Weights of a small segmentation model: 13800 steps.
Rows from block 9, named by matrix and row number. Each number is 200 + 30 x the weight over the matrix's rms, rounded and kept within 0 to 999. All counts start at 0.
# conv: 3x3 conv (model.decb.0.1.conv.weight, 128x128x3x3), inputs 13-25, a 3x3 kernel for each
conv.36,134,212,239,126,171,206,175,228,286,164,206,159,214,221,216,229,185,202,260,210,185,242,170,198,256,254,227,171,199,240,196,182,193,243,91,203,212,169,154,258,195,191,184,159,178,257,192,227,207,199,204,166,210,215,208,201,178,218,245,227,204,261,216,210,144,233,241,157,214,220,138,246,252,206,221,197,205,184,159,172,159,191,150,190,174,158,244,210,192,194,189,147,178,211,251,255,225,268,247,193,208,147,168,198,203,199,205,233,201,212,217,214,209,177,156,207,202
conv.37,173,206,149,165,242,224,211,225,240,228,214,204,180,239,238,230,161,263,179,142,240,190,168,243,236,210,220,219,194,157,245,244,197,167,248,210,163,221,179,156,196,211,161,190,177,248,214,241,191,237,221,203,262,237,172,171,192,218,161,182,215,196,210,151,194,246,175,202,198,176,257,243,152,214,243,196,214,207,219,159,218,229,183,152,204,192,212,216,172,188,267,253,226,171,172,202,159,212,241,249,191,208,197,208,206,141,180,215,201,184,206,175,258,224,233,190,182
conv.38,207,171,209,242,207,223,186,157,242,177,213,219,201,198,235,178,201,191,171,180,260,218,207,247,182,202,171,206,179,274,210,197,207,206,199,209,205,196,185,191,211,183,191,256,159,187,181,192,225,235,201,189,200,247,162,212,197,209,221,236,210,199,245,186,190,185,215,195,194,204,186,177,220,218,191,208,192,159,165,177,150,228,192,202,202,158,179,208,205,231,179,178,184,169,171,230,166,228,189,234,248,229,199,186,234,209,212,190,208,222,180,177,171,217,286,175,188
conv.39,176,169,201,198,193,164,223,248,244,247,278,193,194,217,219,176,193,154,204,207,181,194,171,149,197,213,228,197,247,165,182,192,206,119,180,190,204,198,221,244,170,210,208,241,219,203,210,233,184,208,235,205,242,171,149,195,200,196,195,178,169,189,152,158,131,120,216,172,182,196,171,201,161,200,200,207,181,152,230,215,201,193,206,219,186,188,189,194,193,214,214,143,179,249,179,142,236,277,157,194,224,154,166,163,185,217,252,183,160,201,217,203,181,191,257,177,168
conv.40,187,201,203,217,171,269,203,181,200,221,227,173,230,217,184,177,245,191,184,120,155,102,123,153,170,190,182,223,210,179,187,145,210,196,180,230,217,173,190,212,200,175,214,217,212,177,197,198,213,177,145,221,205,191,227,187,184,234,284,195,198,205,209,251,239,194,221,212,178,217,187,145,189,150,206,185,142,181,164,160,171,184,163,240,224,160,155,206,177,169,214,236,122,247,164,153,237,236,189,202,201,184,181,236,269,202,238,187,169,170,189,188,165,219,253,124,197
conv.41,164,232,218,144,199,145,168,157,229,207,219,240,189,238,149,189,222,111,249,256,236,179,219,241,179,166,208,184,199,177,185,191,168,232,215,234,180,204,230,217,215,250,199,157,221,229,239,204,205,199,162,205,172,225,181,192,183,192,200,196,190,152,168,174,175,200,215,220,215,215,267,242,210,204,196,169,178,222,177,200,233,141,151,220,230,179,230,207,154,164,158,225,196,178,210,179,193,218,236,230,168,164,185,171,167,166,189,221,220,208,231,229,264,193,248,247,210
conv.42,213,223,155,183,150,167,184,163,232,208,172,221,251,204,231,180,226,206,193,202,239,200,233,271,156,219,169,184,205,145,181,195,150,169,157,201,205,182,248,189,175,207,195,190,194,202,183,226,243,206,191,234,246,204,254,253,241,216,244,251,184,166,258,251,142,191,172,261,188,235,217,206,209,229,191,204,191,178,219,186,207,206,253,173,191,207,160,191,168,210,223,166,240,235,230,186,218,195,162,248,204,209,215,222,202,188,214,185,202,182,176,216,177,188,219,216,186
conv.43,202,238,252,167,211,245,175,181,199,169,249,143,195,245,178,186,188,178,200,223,237,217,206,216,180,155,193,202,188,223,199,215,180,157,286,177,197,181,189,247,231,172,178,228,208,223,194,197,206,217,200,203,234,211,169,140,212,234,125,176,190,195,238,223,170,202,265,190,249,160,194,183,173,189,202,220,171,233,241,220,160,230,224,173,143,234,193,172,173,189,232,146,207,198,163,171,243,221,225,213,211,204,239,204,218,240,162,187,163,202,181,171,219,221,177,209,231
conv.44,228,220,212,227,181,161,232,206,189,192,190,176,207,217,185,235,234,212,288,201,189,287,214,188,168,184,208,199,218,170,203,187,254,164,201,188,229,267,234,204,191,183,210,183,166,193,209,218,210,233,193,199,189,182,137,130,228,141,168,212,173,195,173,185,197,216,222,190,230,215,218,187,211,175,199,203,154,147,176,197,182,176,177,176,177,190,213,185,228,216,206,281,207,249,246,204,233,148,263,305,295,177,247,186,160,203,216,227,184,157,191,197,187,243,169,184,194
conv.45,194,205,162,194,179,202,193,187,232,137,187,213,209,202,229,244,225,255,199,242,241,212,204,200,200,176,111,184,207,262,201,242,190,226,244,240,219,231,188,176,204,208,176,183,219,185,197,215,177,182,177,193,194,191,213,178,163,209,175,155,159,157,154,193,216,229,221,165,217,181,180,177,164,195,185,178,255,208,129,200,214,198,158,196,225,133,162,252,228,155,210,159,212,237,172,250,166,185,163,230,186,232,156,233,219,177,183,189,230,235,156,220,183,146,202,168,153
conv.46,217,251,209,208,208,168,201,157,169,196,193,205,198,195,171,226,212,163,207,206,257,171,209,190,171,174,172,220,225,213,229,207,189,208,176,181,159,142,210,225,226,164,221,151,172,156,152,186,164,169,169,231,232,206,130,181,236,152,213,237,199,226,225,201,201,190,186,179,175,180,219,246,224,219,184,220,196,263,172,214,182,221,190,152,194,133,202,215,160,192,216,192,218,267,249,239,230,219,234,172,147,142,182,195,196,230,232,207,201,215,174,188,158,155,236,250,183
conv.47,162,265,272,175,209,111,165,209,219,194,142,218,187,214,171,152,183,203,203,218,192,170,150,273,193,193,185,198,202,266,173,222,188,203,167,169,195,205,184,202,226,188,186,215,191,166,171,205,197,225,195,178,196,168,181,137,182,206,237,214,224,174,153,166,194,209,203,248,227,229,188,177,172,210,174,224,193,132,216,179,171,209,192,209,280,179,178,205,213,215,218,224,207,169,187,196,238,234,162,292,218,149,236,161,179,209,238,196,214,204,220,206,219,227,191,182,213
conv.48,180,236,171,201,164,133,215,177,179,196,224,206,184,254,257,194,179,175,234,210,139,175,161,110,188,167,107,173,192,199,213,164,232,232,176,248,162,196,203,157,172,186,183,187,169,234,234,245,200,214,214,192,219,186,250,227,203,281,274,220,222,229,209,157,196,202,120,170,195,169,231,148,282,250,272,236,256,187,181,215,200,139,180,184,160,189,220,257,242,249,171,222,221,164,241,218,203,225,129,229,225,212,154,168,187,244,206,206,173,173,170,229,201,148,221,196,173
conv.49,230,283,251,177,266,233,160,213,161,193,207,200,190,232,180,227,195,133,187,181,152,217,212,207,210,202,299,180,180,205,189,254,244,172,229,225,132,148,253,172,192,223,208,187,204,211,181,243,221,196,228,244,250,252,212,198,178,207,204,185,133,167,204,198,231,186,194,182,209,173,275,222,217,208,152,204,125,216,189,243,249,165,149,190,219,243,237,246,201,149,214,176,260,210,187,161,163,210,180,101,241,198,200,223,232,174,170,211,216,250,119,227,189,191,250,215,265
conv.50,167,188,193,198,176,183,162,239,302,146,173,261,212,216,208,240,204,140,179,180,191,183,139,212,209,172,175,210,200,190,192,172,235,148,189,224,187,204,165,228,252,168,195,169,219,164,223,206,208,229,188,144,264,239,184,212,199,209,197,180,164,231,155,186,220,177,172,217,177,186,135,217,183,173,200,205,187,199,195,198,212,193,191,208,163,176,250,217,181,152,211,260,214,184,190,177,223,188,167,202,169,211,158,177,193,216,173,227,201,235,197,165,192,199,208,198,120
conv.51,226,183,174,217,243,197,204,217,213,174,198,203,222,225,213,209,232,132,133,202,248,163,226,210,177,195,205,221,198,150,235,223,245,217,164,137,209,223,225,206,203,202,202,137,236,276,197,190,149,190,197,224,253,235,212,167,208,255,206,170,159,196,220,188,189,175,192,197,183,164,180,209,145,223,176,230,215,221,190,203,225,250,168,213,189,197,179,227,192,227,215,172,205,202,175,175,179,188,207,180,192,186,198,192,237,214,189,177,165,226,217,193,248,261,284,129,235
conv.52,174,135,144,128,154,215,162,210,222,237,225,222,148,149,181,208,204,204,210,188,228,229,180,215,175,189,195,177,222,164,169,217,202,192,156,179,178,167,176,199,223,196,253,235,241,182,155,188,191,170,183,201,201,218,186,183,170,166,182,213,236,197,223,140,226,184,246,222,205,200,193,204,191,205,206,207,167,144,208,196,217,235,206,193,189,207,177,186,221,206,117,167,173,216,197,135,250,302,245,149,242,246,173,226,242,246,179,199,188,169,186,199,201,206,222,205,154
conv.53,240,197,214,240,222,186,251,198,169,236,199,202,179,222,264,179,168,177,178,158,209,211,192,197,208,211,185,213,202,189,189,183,167,194,199,194,185,161,220,190,220,173,178,242,168,173,207,234,197,189,225,183,157,183,204,177,187,261,232,276,244,190,206,199,173,247,217,260,214,242,263,248,266,171,191,175,157,191,209,176,194,205,205,193,189,179,223,236,169,214,186,169,244,200,221,219,206,228,185,184,226,235,251,220,236,217,206,189,178,190,176,170,255,218,189,248,161
conv.54,247,199,174,210,154,198,213,191,197,173,234,330,206,165,170,177,216,252,197,181,233,228,235,193,196,178,191,191,199,264,188,198,187,206,159,187,203,197,167,246,232,214,202,217,200,192,204,174,189,215,227,207,173,233,159,180,185,205,177,179,190,189,211,161,174,196,259,220,193,177,211,180,164,193,178,243,215,177,205,268,189,231,221,195,134,192,248,203,129,184,179,130,215,254,218,199,165,179,218,216,146,204,214,145,163,241,199,204,221,168,167,178,237,162,230,151,197
conv.55,193,209,213,213,194,184,192,172,182,268,232,285,171,208,210,178,158,226,226,197,197,247,270,181,271,249,270,184,215,185,180,186,215,206,201,185,200,188,209,137,206,190,210,212,253,190,216,237,185,241,177,199,222,156,227,236,176,223,150,196,131,199,229,178,193,217,150,133,152,233,225,214,226,218,275,209,205,253,173,200,187,197,207,197,243,161,206,185,201,168,200,216,221,164,214,148,267,200,196,161,188,216,174,183,243,211,219,201,201,196,226,196,233,199,194,146,216
conv.56,207,242,208,178,208,170,243,160,205,174,184,201,171,169,156,146,168,163,223,191,188,205,165,163,169,185,200,172,210,161,190,241,208,262,211,211,249,229,205,204,183,240,134,203,248,195,209,197,249,241,224,233,172,170,229,204,216,240,225,217,277,259,268,217,169,266,226,258,252,226,220,157,197,156,241,224,149,189,210,185,248,194,177,170,196,198,181,188,193,196,248,209,261,195,164,223,165,176,225,199,180,191,169,224,213,147,258,213,216,194,235,203,203,190,203,218,192
conv.57,211,223,275,210,190,182,196,196,180,210,170,244,199,206,195,167,200,221,204,204,179,250,206,203,238,218,180,219,242,176,234,170,191,237,161,209,222,217,233,175,207,221,189,208,239,247,241,206,178,197,221,193,141,185,221,179,177,180,169,191,168,178,198,192,186,175,167,257,207,244,236,228,199,213,221,205,188,148,183,184,215,193,213,176,216,198,201,199,185,175,180,241,213,210,194,235,241,189,259,160,143,217,177,220,201,197,217,239,173,218,203,143,213,221,140,241,222
conv.58,246,213,191,200,197,179,244,172,185,231,267,171,138,213,191,174,208,162,213,264,257,214,219,162,224,183,191,210,182,176,197,201,186,222,195,165,219,246,197,223,170,86,212,176,124,207,198,222,219,129,239,207,237,222,162,194,228,185,234,230,147,200,187,240,243,226,179,187,244,192,218,245,195,175,244,154,181,211,183,159,228,184,289,214,222,249,236,152,178,178,199,176,250,189,164,158,197,195,193,214,194,278,218,216,219,219,181,169,182,211,245,205,204,184,205,155,214
conv.59,152,225,195,147,196,206,190,248,155,193,229,249,183,200,237,234,207,222,195,252,276,218,207,222,232,144,174,216,260,161,181,221,178,187,170,187,204,155,197,196,152,201,203,179,153,195,185,220,172,196,248,195,189,242,189,181,179,216,202,193,161,209,203,157,188,176,236,190,219,255,170,230,171,151,204,218,191,189,174,171,188,244,242,206,177,218,236,193,247,203,185,236,224,209,194,233,179,234,169,237,198,220,251,221,180,277,156,159,153,225,205,164,179,173,184,207,226
conv.60,146,218,214,212,277,199,219,199,228,214,219,201,226,200,189,225,189,197,194,196,212,208,196,252,210,175,182,180,217,178,212,183,238,209,210,238,175,162,238,207,206,189,176,184,166,187,182,238,195,210,219,169,179,192,165,206,173,220,220,200,229,183,190,238,178,225,245,241,258,203,210,251,202,227,216,159,200,213,217,180,181,201,160,138,240,137,135,206,179,198,237,242,196,219,250,184,190,182,195,253,192,178,227,157,180,176,208,246,184,207,206,192,180,195,185,164,178
conv.61,238,135,174,229,303,177,190,213,89,223,234,207,169,229,205,183,198,163,137,227,177,207,193,163,227,193,148,191,200,196,222,198,184,219,164,193,159,115,135,201,180,171,206,218,197,163,192,193,188,227,170,227,219,202,186,191,174,175,248,196,151,199,224,173,133,143,173,204,227,273,217,217,155,164,156,187,223,209,214,227,257,128,234,240,181,200,208,219,164,149,158,153,185,210,186,206,205,202,218,201,244,188,141,169,179,252,231,240,216,202,202,206,238,222,203,215,197
conv.62,210,212,223,235,165,180,204,204,201,210,215,207,178,199,249,237,240,219,162,176,178,183,156,207,241,207,185,161,190,177,228,239,216,205,190,196,180,227,187,169,211,241,211,216,191,208,203,200,229,151,172,225,204,204,186,187,173,168,156,191,193,181,162,189,197,222,192,174,199,258,208,238,202,181,177,186,205,219,203,232,223,169,181,213,223,237,241,178,228,269,134,169,191,151,181,206,232,198,238,290,273,247,207,315,255,228,205,193,243,196,188,186,201,197,151,221,197
conv.63,226,234,171,218,149,228,198,242,263,228,225,215,187,176,126,168,164,162,223,165,185,210,188,221,221,231,186,173,209,163,243,147,129,204,195,219,214,211,208,226,212,203,181,219,166,179,202,207,128,215,194,152,220,231,189,250,179,187,202,281,162,224,232,162,158,168,159,157,224,158,151,273,207,216,189,219,155,205,165,177,155,157,174,214,181,188,194,149,148,145,210,234,221,198,184,202,223,219,217,256,185,209,177,227,226,303,190,185,173,192,223,206,202,155,182,160,201
conv.64,187,161,201,147,157,184,206,189,132,202,192,139,189,227,164,216,213,145,233,174,195,180,196,219,174,215,161,218,224,183,192,203,191,196,149,203,210,167,149,144,152,212,215,163,172,219,243,225,198,212,144,222,201,209,154,203,204,205,169,185,166,191,183,204,213,234,185,208,219,144,167,221,204,207,157,180,177,213,191,213,269,167,245,203,170,214,209,193,186,229,162,197,243,205,199,171,156,174,196,215,170,183,190,198,215,146,187,146,191,148,140,265,257,181,197,275,201